From a checkpoint of a small audio captioner.
Model: 10.2M parameters, log mel input, encoder arch mlp_mixer, encoder norm layernorm, encoder activation star_relu, encoder moe top_k, encoder num experts 8, encoder patch size [8, 16], encoder layers 14, encoder width 128, decoder width 384, decoder layers 6, decoder norm layernorm, decoder activation quick_gelu.
Training: ademamix at rate 0.00075, batches of 64.
Data: 78125 training examples, 16.0 epochs.
Rows from block 8 of the audio encoder of a small audio captioner, named by matrix and row number. Rows with one number within an expert belong to one neuron, the router's apart. Each number is 500 + 40 x the weight over its row's rms, rounded and kept within 0 to 999. All counts start at 0. Numbers have three digits each.
Before each expert's rows are labels from the 100 clips, of 14976, where the router gives the expert most weight on average: "responds to" is what is common among them. Only what is clearly more common there than usual is listed. The data: notes from a synthesiser with random patches. In brackets: how many of the 100, against the usual share in percent.
# router: router (encoder.blocks.8.mlp.router.weight, 8x128), inputs 0-63
# up: expert up (encoder.blocks.8.mlp.up, 8x32x128), inputs 0-63
# down: expert down (encoder.blocks.8.mlp.down, 8x128x32, transposed), outputs 0-63

# expert 0
responds to: filter wobble (72 vs 19.7); pad (62 vs 25.1); tremolo (51 vs 24.5)
router.0:548475510477555533536481582516498480495533531557535486462462516527502433476498486490516505422521563449465434404480487526546504483486469505493521485518498427534496563435509604493472596493556480
up.0:546475417502532560501464447520522476492509449443470501549523457536496491551524520566453503471432524517531403510550537534524556451577467518504590466518506511559503538448511514508458525476551580
down.0:532434528516438532544471414542457461537550437463522456546456474408524516452582522473521535522438495580501479524489500546501449482547538514524575478542488460505513460514572500504460472476509539
up.1:447503570507475509484500529518539546449482480503442508469451549401537502479584475527529502530553429560535526510597501477475549432527510491523536493520541500503466394493460450420500551516519533
down.1:480590550443481513501556495537501503521480459536500442405493522494463532493526498503499495516465437484526479548466467482481507554477502586544516570496469511457512448507556517548513517450468561
up.2:440499496471456396531505537537444550452501547480482526464475550513446484468456463547557518534440508477516565548496495479481496505569449510506476481436532533540541478505572500501437474516398479
down.2:412540500520517531497554533506510481453428448558546486427490486484509545519533476521528496514523423571495572518593499428526449543491460499540539551482495538526527497422485471490533439503478457
up.3:476486477469464487495499541514439440506508510563479461461484481486494506530560521501479478386523502547489472416537549541570470483561419472451485532484481464509509489508513574470484541517520503
down.3:532479483439449477520526500585479475630506480441526460432480458470546506442556499568450505486507490465523488455484553584491424532525536505567510413516463518486527420535573501514455481477511559
up.4:466514509535529425519480516476553517426516631532455569509494498407525505468474449450491545559475472488530532593488474532485461561428569487536498514495501507424545545458506522554527493491476481
down.4:470495531495501506488525443445477503443514508520555543518559503459472514520515426409495488523481469486426543535619473448465533436443484487481563625508496532494477530476455548517530523517533475
up.5:498470501484548518494551455490563444501527458542457491506545571421486536541489471567518563581520483511447545464561513470501544434508556498484465594445466471533481473467501509484523478513579526
down.5:534561472488455595518502475482518520529515465513506447460502498530511543501541514481473513566510432546532425511506512472562545569433486551525553599523459511473496525431551551511475528445543496
up.6:441450525476523429553466463498519477491433557490496580517530533438552475481578511472477460570453514496545470546529526472450477553416480497442550455491448505573485435548464445507529441502420482
down.6:466535625422536528484535488548444469481490516516496546454484450499550553522510473515546521552544541459491506463542502501464466512446474587513553559476488437573511446508519510461531507509494559
up.7:478489518454550515560449553502504455521597464522497506543528472526471497434476562433540555499489536518486514466470497461501537474427522540462560484511458529542500498488490494482494464566603501
down.7:549553541438503528542444456539507535483571502493475485488477509555506499518466459564524477527483457508511470498554525503519501506482470598529487522487457616535517556473568510492519473523527404
up.8:512513520465558487477559602472518450492470528489496433504509552492454582491512526470485533521526584534542509551503509466510477460521551511564404534464497502489489578467455466455496513463518532
down.8:543495522469585473554519511493482606478553480504497492529506516506480490504531456506518522478563482456493478451548490357550534495467465509525495494451493536544452512436544485451521499497498455
up.9:511505511414484555511468431521540496495540533501521451547582485533494531502493540547569471526470480478581449532553491521468564458522465537464562474483470518541477426455527473440482499527481570
down.9:485496517504452546514566430484468477557484486452442513479456495439517542582565538562514486488505524544515432520472506456440554478450437571559486507529519525529428519485572478518489492452503555
up.10:461581507490553505539481495514465527484538457516482545430471511483414480501457482539524481526534476401463521479460464568476517509526505496563516475529509541534564452463523502547559475476533455
down.10:494497465536501418511450497529499495517484535513498524524500508516440546533501574441482468533439508558551528567426468534523457529496526437463493482450541457445571451545519448515483505505462436
up.11:519511480514525537449518370487513476560440503546488536550564493514507544561496508520505449589460510464516473586488515434491519490494529494446503560551489555470500545509489525519548473476423508
down.11:497493548512499590538570478483523504491488440497501478416478473481490540566552513568508416475566531504516467501424459489501559520448518562582482545546403499523484508397511578451495523444506533
up.12:456530520533504498526511502557460481507490483516433488554541546511484481482450554484484474563507565460457537493437494470504522555521456543443519477502452470503438499499519450556570483453445490
down.12:511536556461528575534488461517486487463498516428589491449468486562458477506512522500475462527472553475433453491460509555531472503506494557488518423513487477514487456488548458489534495469585516
up.13:476488562418483488478510513482515510495473438515543457477496488520565494537518476485592459425526590488490517472509500517455504487473573559584457498491495498515513471520563520378523532516539494
down.13:472527470494561471512489542526478529460531467545479527481446541510496423512458469540545486432497522475459483472471537481580486501581512538505465436483539536519565510524541480528465473489548413
up.14:488550455483461469495527429517478452598507509536493503514534573513480532524511576514473454452480459510487511534520518477415533510513509522466504522565469491449547471505481481516463433521425543
down.14:499553574499429522490560470476476474548492493530510544404534513457497551571527570506459473569554535513536413526468451539481515505462477546502517543519430536501433519464503577448511517468491548
up.15:455457450565475488502528514561453468490484569485560535471466447521438490461492478492462512517520501545546494498511496515542439496511541456489454471481459466456525463468451539524426532467462483
down.15:468541533472476494446567539475518479575535482487431495518542503457567477506478575570485491491535486473507492493499536465436573439539484538496551536466502538470502470535486479463500476555515510
up.16:539529492549560566472458474478614523468542494442493441572558505548512505446514504507502518517533534441478474485515404511440508511437544556518559457535514494530453528465473463525543488431484562
down.16:492457465511449540536491415543472488477501463473514474547458484483524508506507535528579497496411512546488481527446558503490480446514498542519491438464550455519466494514568532533553492441504486
up.17:535526489492528476489444465537552518404482559511541496520518411512476502472454489437511517485568459471440524541555443444555459512565529532493529508425518504486469479469477506513456486537550521
down.17:512516587456468533479519474414506486573527522446479562436480524490498515560564484496512473502508510496540437523422458439466541480480513602597532570529539511483419529500512517517490532477504590
up.18:571452537516507516465495502488492541464522464453463453476527460444549489504569489467478522532527465539513504483520492455560496442520537474549543422461477455463485482452480564519414563517635511
down.18:518545569468442598531522477502519466567491472490508448415504446518476534563507496478471478551543443496464531494462454497454522480482506568540528618517412503486462470494555555456520551443544527
up.19:466545519514533450564475497529438479495549489509424502477488457404444450486504481454478559560440495456535489492465514515548451547524450550547547443483510529491600521507505528586519508520460436
down.19:479466541540503490517555452488470514445536485522483569521539497504541520483556490487503533556499492486489495479698491473513475486521496502498556487484453523591471492503493427486509487514549468
up.20:505542474535492468522512549600476492503483484528482463516487519508525476531489501514512463436528522511456512401505541531553485522554385514400487485497489476521490487476536508518486495487428483
down.20:490507493474455536555516496517511481587423490443534522506460522493504473458469531532433484444500511537532405392495539568520458517538505509486488360505477464430482422499530473509466492423475570
up.21:468513552523534446501533480526526544454495514516465525463515540431528571488519485480454440557479492587582532584488482524513492495570553457513509535507482480488537489508465560517475556449434513
down.21:473523578504545498515549510459501502457488448575474506447469484493524510560482465433510428494519448460465536526523472434462520540445511551563492547503486553442498495464492553472576494496510527
up.22:528468494499541525537457519468475474512556469518514500523481455525443487453507526497555572566452489483477583556539435425546515513450481555490560548499481532527507494504527537502542453555570555
down.22:530543459455488533545481449530489466448537529512493451456530451571457499478518444541516451530421455528492513478526480479511524564514526558526514538476461569558511564495531553499518531549512408

# expert 3
responds to: noise (91 vs 10.1); pluck (74 vs 24.9)
router.3:501514440504500511485537481510515576469411497470489468505473544618517516484523554569487534450449457466502525506465529567437473496623533524451492461523537496475463454511518438549521415475462499
up.0:499500532515359522510459450482430535584547461575495481465530509479457487522510449461524479498532504609527530514438477482509505469495489529541506574515473541521509537555504489521474518505509461
down.0:526509504520521432491581493469512460536510503472526550499512494496493513490499466525477445383592463545488510477409476518496522449484460510466493550503492565469485552475425499484497507515505501
up.1:513531496501425459506478526540447577536575521600481509508443437499434428506475475499499486465529523550496490461486543520550475515539467485548494535542512471455542571489544459531471489547559416
down.1:545507514494482407525515479515528429569515528466494566476483466518505519512463424551460464443557504553514512477369474568532465453491478461447466535494530538495476582477499499466457511460516483
up.2:488488419539438583587515491534423522470488553496512555478424507491472479499583451506542505465499551576478527515515540542448497503492509551568524589522453497535483521475534454540521489521460455
down.2:537495496470504489544560532422529427535498441483537496468490446520474452494558486527486490415494469584453507546439546499562485424532530530479526536507525521508447544525463487479542531444542523
up.3:490449542461526471532463477457503515555474486453508470528481455547505441471529494555497546472514420452449488495566430491465511463421533511468474452518488507524531473547418484526563437480506496
down.3:486444476474535555474478528464573519484548493457477374488468531518539536524504555426427535443509475513559555458509483488469503503506484480570439495452495465473471467520482564488497450525502520
up.4:482509515498441495465512430502470510543554470518463446519494516421530438459550449558541470485507488499537559424496505452431491489466543532586483558518452492558504523500516508464486536489577520
down.4:552527519483512435544539530493561487600536507512506523526527491534453498510479448556462455413532499544490428486399485546513508482459458451453511516511485495455518628505471495504512514402531493
up.5:538455458504486519534471489541529579512546523533502431445441431509499400493534446479511469450534482503447507478520479504551538494523520522505525507481506503500576535503540511482509560511542434
down.5:531504508491499406533531522498508440510525472485497577417468475486477502495502414570444470464630491563472509465392475567499491442468521475465569464466511528438515569450448549493456460489507524
up.6:512536522536497536514475495488467463466562527570572457428510475481497508510452417442513513514503483476482549612535540478560479452501532535537542559534481554496510581447460520528547558497535522
down.6:512535464472525429492515511526487476521540501491476529526518493454487539497441487521464498429583491508491488454388502542494537454449490453465482546454504535493467605472452525506495478485552494
up.7:454506519529466464496521507497460422471464571520523511500498416577519588541510593499570492558491541508489495471446510486536474502577503561537459449438514520528528444487529520489495513534448446
down.7:484496485505487514458476520423450499507486463513452512553453504459490456538489528468576505528461491429500475546545528474520472497500540587520600493525532460543472394504545417525578488492464489
up.8:519548460483467486549511505448561479435536484567454475438503507559473514552428572480506524496505403521504492558436494548523512514603601510509457486515501475447545529524473553537542504525463490
down.8:457551415487525424535548580527490512458456520504452554561472572451480494499458512529475568428498508474477473502425457518490531567474526495557500526459571509431492514478495492513472435487558517
up.9:493486485488498465488471488474526486446527483517517479503518519531477485526465460404508473440514447521483470514497560472544549452524525571515524509531495511466523558509519582532464514568545460
down.9:484505510457554435511555530529499544491526544493476564480482469481477557479456457522445480452517522471391478483390468539403488472418454517442560524506507528480473561543472479509550430512502478
up.10:608440417528439467531503470479570458501530529542502520468480400465443519506444468563480448484478490538481519574545524604468543481498526480506438569485475495450484516455520530519524517510464434
down.10:497543499519488448507561549485525433540515510490496542425556497490502464490525496559479475447499504535450503475395494572518508463503464513427499525533515538530545586440475467522472496527498531
up.11:556477506563566544516477449470495522506513505488515515486523518454542484491475526503510479551442487486544465531484458497470497481438512514523481558531480459449588499556478555479530505512469535
down.11:517502480512510500504521513505536459518530604510473490428468542491469532554457559507480464506542548507570540474421513480536503439538548486514448483431461517467477531422541549485456495498560494
up.12:494439489465450532447450507477512506599496527541535556494479518517411460500523434480511447469514490568477534565533537454495514428421447512537500528505569485546510547481432532522474538512513458
down.12:515492489514500473496544496469516450560510485481536522470496491483456464436531452539561467438609487551493519496417495561569477423427476522468517525466543521511506550470493527482494473525493539
up.13:477490480467510510534456518505443539543560545560496460453501472505477479462450440522522518433544476499546545434478513519528534464561436470519478519487523493488571530450530473464525502478560493
down.13:530551510490544429468560490519516451588537521471484569489567449479464517476481473536448467441523494539482485443378487555490499447495450494448504550528554544454518567523429507466502525470514471
up.14:511534441447444509482566526461547471468519553551570486521482489525507574491528562479508503462460463470545563499417504514472542534433486526519453565440530581410482498538490515558564452527501564
down.14:524455486540558467466521553541435538524548525493514424491536523483491470554483553526441557492542592488542536473499560540564491491499420436531480536527498514489492487427535506477483534522537461
up.15:584480491485466496474509434547452501436527426464489468544437493503498497447553483504502473481478473558553577464527495474416511487411462573589482491529484503500493470499543467473531516526558517
down.15:520523479460512454553540538497480444585604474489523498443488463492474490489535452568495455465533515489565547487400500611519486511494428482476468517512499558448505552514520514498514551512477497
up.16:456536465465585562591491558555509484487468498516483474439533434510504466502512533493508495538465431530475555518459525526490527548569399539460500483519449534527469542445580524471542466520526498
down.16:472438502500469485545433528469457572461542388583463500510532459482468495503553489540547493514472457491447510469522465444529556480515474486516536479427523511508530459521574487472537535485538517
up.17:560426460595417543530494522572538484469513478509521506488452431520485409545498427457460483498557463542502470526439479531530471472532560509571498523499469523479518554470554530549485607461524464
down.17:506513462509481453513583487491507466516512530469481591485516482487480518461510454558478442476577513568490530475347500560525530435475489478443484583491500551461482580458465523480448496506510529
up.18:537493484461460502518489505462513534513502484570504486453528466526474525532459548469528501475476454524448517607460506541579566573596548516459482546523476553525470526477517581515538466502492448
down.18:469553460510527426510565571474494498502488481555429566437496555493506554532506470572514492476587510547471516476431474565503532514513508473481502571542583546473489591459397536520446515511492530
up.19:514573505536469513507485505459509440534505444534420452453483527526451539585469594479537498495504431502540446533440491546492480536555589515423464493525511447458559503520507520531590523503416513
down.19:526565449480487417461541495558458503531480526496415536584517537434482515461514520486461505424541538496495507508476494523490542544458526483468481558512564555452478572516458436472523491477492515
up.20:535452463553539550443510489489573581493451488471539484486487498483503505566508459531468474398484541489490482505562488455502471472477574474545460535499471454508487594422494429476500550481563515
down.20:581490538514554559558436488458494467501522476504493434517437543479479464479482559520517488487441490447453496540502536471595472475516504589477514457476490476510504441553496535514466543507499527
up.21:520516466480536595463514521444565478525523475525511528502469495471543465432480510471470548504478487468456558491504469497462508573472413579540526576465460502444528508478486464471541433529544516
down.21:567386493520471483508549505547526515556568512535501463470496500541513532527482473526507544498529482531542530476444495559524455444481449456479442533485444505429456537482485539488424496545425552
up.22:563530473505513569512518476530517490538490487446486571512432463463520487479538494517483484473479524538527568504538533499439500524499452510511518545531427520510486550484503424478494440530544449
down.22:559424486504504435546535525538492420533558484505442521445494449521475545458531510536452495462486413556529520525371498545550525457465469451502501484496493506440468568481492511458512533511468543

# expert 6
responds to: pluck (79 vs 24.9)
router.6:553550491501453498495562448498481427567462489420485498566509444521568536544556492490498487523480615473542511478496435499453433509467573551539488522511512476545449544530480500493493492449483471
up.0:548481545485443549441561454407463470458484540503425548579505485477449492563566568493496477454516463527447472515519477508497456465486487526520493547482435492483449495550521494494533502456554527
down.0:503530570482394449518543438541547476503460465491482493543613465549426604576453515443429514488445505545525482586419510554494520527546483485489437491544512472483497583515519558551465491458469531
up.1:462521464559533472518508552453453584557482478497491492541493571492510481488520496439514505519458441444526453524493454527423520523476529497451535484510548481450518504547438510576508492500443563
down.1:508529487484476481487539456466559467484488476506504528478528509514394505543505493462389579549447442497489473560489531437517519520511492448476584507518499542469473594505458586534530513491438479
up.2:541528542475511502446587525510489467508478458424515484613436492433443569543527526495530540506506560473512447513481465477509433514517496507550446528479457541581506514551556472508447584421461485
down.2:551497527495467472462462515522490488520544576495556497494540419581480478490411507560515440534427552463513497510511485561512472523476474510449496499449450564512465447547495454496528536479510467
up.3:478486555454462513516512487456483499553469560484500479394518604534465514571456566476473417478487496480607501434537462491496464490511545543548452454524540501467523434514443487512512478493497477
down.3:544477496529452473491505455449523500518533513530498532524532484526470501532455496459487561438502495547443498556441483483510547529470495518539567545535532535508488600475504562503543462461548473
up.4:506503500482522563483546440413459513498509622491515498492577496521468519513511520467436511498503454530548446594500517419452534450489488501473496506486472502450505498485464537475517450511518541
down.4:573459466484451562473503491459546487499526483448578544547501436551472505516435460479487535484500509603498529525406511591505502546485494472502478548527490466440492515495459520501550472491534455
up.5:543445515460529565506483474481525503605487564519533508461509476535407493476612499481433424522501452550544500479547504456515521479484507601469542524499474528526470496458470490466466534525508544
down.5:505523499509453535551492560479534501474537474559437493479464521525467533528462455510535499475530475563500466551430519650540511519549455509534541553508519513467506522406497511533482486527549422
up.6:545481559524552572446462513455505568438554588466510531451449490503437467469499420534469489496500469514547466597554506437510531494490471487498505482506488504439503500523499525466522571505499535
down.6:503455442507442538486520486468509489490479449441554489524551479537462492532505471470462479479524480614476491508411451493480488505510473456489521553525544496482524559430440587494521489483514486
up.7:534513540521502510499508392513490556488520501452548478498499578471559473503481490527474475521503569444485476445515425484440530425424500479489527475468549505483489476473431519505526453492496513
down.7:487496465495458505502562499516541539596458505450540526551454543511459480467498550510481528484468511513477489464462500502466478570507488500465519440597552450509483480455484495512483485479529586
up.8:462551500527567471460523463482538541486471423435473538501538546460574519531484448452452470472489505518543456452464446474477504461484543470484505492538495459471414477495431481520525411465484484
down.8:431509484467550585446558510544520524512475576482529542500504562465507474434552548521474504530459534442496523411536504395487501535495513454446508452544548486516510509494519464484491508495518573
up.9:523456546427502506425525498494485509527480594499467524456496571508411528511549631508468452495496470542546510452474526462473480499535516516518451488383499521446480456535503532463528496562537518
down.9:523494498468418490500522496449536506540518480442502472526537486543459470574510453479437457441456467577475409545473528549545525546554485502508502552506524545449452616507493543555484487461510476
up.10:508500517564492544556481469429496540489480531496508531525479624459535510484547513483479489496556459479554502450531446437465566587495568526502517528457571491480469477506437505540493469488529486
down.10:520518458472449493534541489511540529513453485489460515470423468533410441557480527488446560464415484504531422503380509580475511567501426539511494492537550559469470611463534526538512432486536486
up.11:570435520541538511494453498485443564487573558497554546508470473522472479434430434550427481504443480495484432551538517455517532463515464458443524464601459500498533509522453506458511524492540459
down.11:518455458526454559467482486459533458532502484487518533495469514541479488521471466488509543490574530557510513479387478565490500498517494497561546513524495454499497505395477574479501489511558453
up.12:487528507476448463487505499526480591589602493486480527523397425446584489435529485508476512461577516448451568418483426503444497552496466514500516494479492450545493516494494466507560472541569499
down.12:539503444520418428533532525492463463582495539482537455484577557482493483463574517498449562471482496525450508497508590486565552456568510489395566419513484480465485549534451502509434504524486568
up.13:559482474416465565416579424486450521533480497431579461554546512525476512544490537446458467459479529483485502506531487484444503431516464490541506500503492507525406479475439482506511520523588533
down.13:536531554491391469556504422513507514495493463454530486540525489598439487534451496442466543479452500473496497542463478587482508545434462539529507555545428497487468589511510525540531489467500501
up.14:541527540410440570460533444499512509502474535470460503597451444464492537548580469501484469469524511603503444548485497471481499506477552520589469525403426487536458537532466504487435496495515503
down.14:518496502505392452435530466510497496544466487420546516564577492559463520576512455499428519487534508585549430533459478502476492505520437463533483532554501469456435618451483523504510506482507509
up.15:523487536495405485503457454500529454539478508515529483511489452491530492518578466498480515510475396448501456395554494556464518485450588479449468473474534496552506537526529516441479539474541493
down.15:507521557482592553474490526498487524491572478538457468504550493507505529454497510569457419504544497514489510527582494473565538431457490540493408486439511524514526453560475489521424496457448460
up.16:507467559429485541503541520452474547492534616485526495464463519537421455522531516469448440431453481474503498473507520493511501480493481519545498435472509479464480432554454499513496528564488483
down.16:511469475497445475493501468479509466524569488519499525478510490555444484551480442503482545470553495603451505573429529554498526499542440508536510603524490563521491573427493531465533484508532500
up.17:524549518436484478421490560466458552576502547457487527517488489448531487493538446402484516504537471500546462483506479558447522464501507500507453538500512467411458574553466522541471492535542494
down.17:496492486523469439492571469490531467535488413494487504520539467534447529531545490508432499506543484606536465526461495520501543462514484496483558522534480502473436604501465522459482519461478500
up.18:528521528542421456590448502507434507489559420536461481480492535499550482442541459535470528493536521470487570448508467457490504556495552528563482487441552507490519465502479474485517536548545497
down.18:442572515484530444536570548434525498586444507449476416533475518471531443527517569490571537413505412460471499468497453431513561502506594547468464515460527484475482474543454480453486509538528581
up.19:447475599481509461489531502492510516551505523534536473496494609499485521513526528455474459476498541505532475471445464480486527517480512501535533486480514442436501404581464514523474480534400538
down.19:550522532487414452488525489463498467533449465515467518514558495544424529545558538438424492499519466566452433551467452500519566510576470493526529514516538531459497653494510563540523511514499506
up.20:540529511485435474414583429508512462555445483480522499523485442486524545503541452454505504519429516519513503451508502509488442476555558481591424466473467459467523584556541478460437533470452452
down.20:459547544548512556474500453535489504493499569505480547591582485497507519484518493507481495491555519494539446506583468442440538447445502525454488459471503499522485483548469544510449557468411510
up.21:455550453445430464471510497466520529588529552545439520540486477486506493465480503463462522505574481478510547490473487452530505611555470507524514513453555507424528533528529529599513437555550494
down.21:520546551527370421517568493451549484524506446458485516505521518513491530576555484437451491436493484548501447551440526482510524504488430518514521490504559498428512598533511576526484502523457517
up.22:437496529427470452511463528544502462442473526444511546548451496519509544509491468487530533470484580465492464406537500523471493498488479481499532448548506491524519534574521431559519506525496449
down.22:466475564398539500522533535495476497510528485478464485467451499468480502465500522515492567511498552422418482411509509488464500486471509528526520545393476491516495482520545532463505507516530527

# expert 4
responds to: bass register (64 vs 22.8); narrow pulse (46 vs 10.1)
router.4:487437513451501498520506478562528578496580464513477516457555454397499538454465499525525501559458509562534488543488489505449579489425500524516451502458505515467499466524492522525571511562492519
up.0:481535452504448480489583504557517545526463543553512546549483480553465501501499530497489487499461582562527475503515428497517474523547550477521509504568439511537457560461460493487526506404512473
down.0:516523435469490396455533501510494463577537517480465522440508554433490562490525483611526507501540419500506509505475489546563569523558483443481488501527531575525509515486474467467506546498539462
up.1:533516512462521461458551455538496569563545485536462491496473562451454561410474523544497470467526524497524516525573501405504543511537446483490485542449528428502508490535483504505451526515470546
down.1:438422494488534497504480514506461555496504481520505434482512477512525516537527487496523497532549481521532550475418523537497554425499468437493506465489532498518513439427503517449519544533524478
up.2:494460517470493548426549397457480486526474491462494562544453489535527419503544454541489452493515490515465465528522525515495521473420483570490517478518444491531455501510482470427491507492621434
down.2:538513505414550445534500473534497437537522505446493507546460471480479483514467541479480486447529504515554418480371563641509547485506482481501546476504483515473440514522525488459466458520498494
up.3:455469505496505486539473487545519589428469481454512521528440551513495466498506522543483534528458585531537413493540528480500522494503429534512540442517461531561451545484518454438472567474630458
down.3:551516530455473461507550462480412398592530482438503512471453468469502462505538559559535513469539417464555536511456457566587519487524458511536467535486483579542489495484513456459493538437507542
up.4:446517554474502535404562399430493503514483444483501526532468497523467424516514458534479454476539508508454496478517519582482526473483506555516482424506477558489458502472464475411524503476588462
down.4:524483511422514431528524470524474441603536502450520487516472488465500527497509540515482445437504425529522455474423533602499614417510457495512492459478444486493463466514455476463462482520555483
up.5:473467537505495544479519476485568548559485472569542469469556482436457551506520560483511503564474467518488545515452406444461543546544522521537464559547432488535489467468477516465550544488559521
down.5:511447436578442480544499529556525512476532487536548471446512483469394553488463489535473473512471458525515464553500514495588546554492466463502498537531450523507543511457465533444473556435465477
up.6:489517527440546477529501506533563455482532524462462477537488508517547504447557469460537564400518559478509463514386498469432495532443521519541459475459488466475492464532523501529511520476428529
down.6:445564548481479606462554498543510494413390557467473472473464498550540438559511560419508504439514547495485451516499519500450480487544500557556449512531544469487482512537519431514485535511476477
up.7:531514539330450446536429500546504511524506536488535525481493479564520499532509503422507482500463497451454443519529524528519507522504553529464480482533502508504452573517502542506476533608499452
down.7:518412454488537479480526502507483511437517499405483481480545516462484521494559497497449509501516481592521496499411511583463553460524448461501501464559496484499417535466499518460469555454547525
up.8:489570483540514505518504476479500526475457522568507560568505503461500540505541481441524534516526465441471479526464395474494498531448629562565465521462498513512503491458511479530491508522506509
down.8:569524530456502448508534467543468460571504489482499470468491442509472506465519498549477474447533446485530431489456553619544529502545426529578482451513469555514502496519575511464466491491552435
up.9:504541527452397509529527452495479533537481474464509489600510526541516533482521571479516482520479523512485481497527476467475551480558559554486514474559487450536402540531513474533519436501508522
down.9:531485475467479462532590522531455466491548471463489490487521466502446589484518518568423553501512531580501470528406489587550589498585468465447500488582472483555456550517461447472516472455497501
up.10:555516495441501523562496531512574457467566534414491421494465492430513435477503489542472531499437527482451427455410519486508517517492499526499515472463481481500543493515496517518517475384575524
down.10:524537534426541516525502496540508464456555483506525473470421489511542496528629488504500523461520542414504474465471511572475429504471434584524500464414467525513572466562554510482511523480411547
up.11:488602508389393480498478462521518453463408453491498442558532553531516551507495546426480496520514497515491473533467533497479476514468462481449500493544587462465418522544487495569486467530458483
down.11:533479491538461497430544501556475478518512520437429462519506572509452561501520522474416491503517564620531497492457521545509476432538472459483510465546580455505482521518457467516417490450498492
up.12:520549464510578541516529518478536466518512563451552483524494534569490469502507559454527541455496504427550453493454486437491445503430534508492493498504503484469499419477466562520529563463489512
down.12:479514524474485474525536477474499453594551467446438437454486550473519510500468521511473479437582454474471472518397476539527543456525516509469494506550558506484466500480434477534446479486509502
up.13:489452498431448429499487510559455570554500463525475551480569506489522543475427489524504550563586461508493496577563551429510596464505480421414499514461520474567488492502458508475518513556475474
down.13:462429539505425507494512550530477532529533557486541474523567526519509531474517502512490530629500521585542585557528535492460549499548550433514444496514497430486459512469496472521465460496480478
up.14:468491503549569472519541544502506512475518540482511491436490502477470487570526477440546508486526527490487463484499446459522454521451387479513449487537523462478519432516518543584482611507469504
down.14:464566508495523507454513490522474556565448453444447523488504556481496516520417563529547528469555472543456442515348488559460541454512444513507548428537561509482448510451467442507491500493494512
up.15:465481496567448501549518507498471524455521521440522519556483525466516498448540475511459549546526523527536454467529445502517429539539535444476534440552461411484496489528446422500474482377447510
down.15:556511509497553493463479534479487508511477515524526500505483519460555518517660409528515489506496513471513530480641495517520524508497512490498541504486499509518485430534503554454490531481514520
up.16:488549504475524477456439475510554502549516522467504438509531481493508549510523531413489533447486561445496475485493494498503563510471540530507458505393554408540556471497498548517527509516532539
down.16:500506532454527434453541439469490448524468550413429511499541442411464565525481498575479484488555457540567476517477497574505535499523477507529446509493513539463439475451527496489449495503536516
up.17:524539499376520479521521452498546494481492506473498454567535531519547530514474540441509552460522548459467414565496463507479517520504572534479497480523507444505465491511512505527464468495501452
down.17:470481477451481458472586523523521457498471480440512438482472493425503565514502540489448461468523524544537459490374556635444547416520455467541456435500494493515472499492526459519466512457466549
up.18:474500512545564559460489485500504471456408510485509511557488468562530524529492473419466460534515455553542487511456483578454433567425520492525545504587504464449451516504493470471559494471398389
down.18:494526533589518518447437495505506482359478588473528459536481530515539449508524499405526486526450570470456407476509487461499473488474518506508460484543524534559505586518493512531530509489542519
up.19:464472549427493583504472548523491426509480524459469425499546459465537465475563514443512514464419532486500477456481584469495465534457515524559472485470517531494477513510525530522552553484482503
down.19:468569505521480564479453528490483510383443486480388460518440514503548504547442557396534504461552515497518453482494526487455496440463495540525475418500615486577465534445545513510515495529508510
up.20:559478503460510485446597481492508461537511549502508437562531510616395505573462459446456444463476532502523494473496533461505507478507496461508454526519551476431468455503516480430467499427495490
down.20:465477483399466480519596482474500434572517498464454532488487502463468516529413522548501513455537399549468492512402521575490591472508512489535497482536462568488468462454511459441494494499492459
up.21:492552502496415431517535507503485554462549452538506546514517510499496533436494484533509576539525548505555562582477532472513510510508535476444488442453545509475504520566493451532492552574442504
down.21:505412511506443542475568487522485499485531423518492434536466591457644550480574451556454489527520501577519549542561501502423483440495609516553431530527464497516457457466512470462440490460499464
up.22:434557483421456548502585498503479513528442512497500486513519549579495482553546490441472518521507529456493452494509481450458471533466507491493459516453568491534521499451468479488401522450567468
down.22:445523520435459376468555473541519439545540479434510459491498476420494505502440552546501486474567449531521480488361523577526583454505461503542479497534523558518455501481512464441486474515501467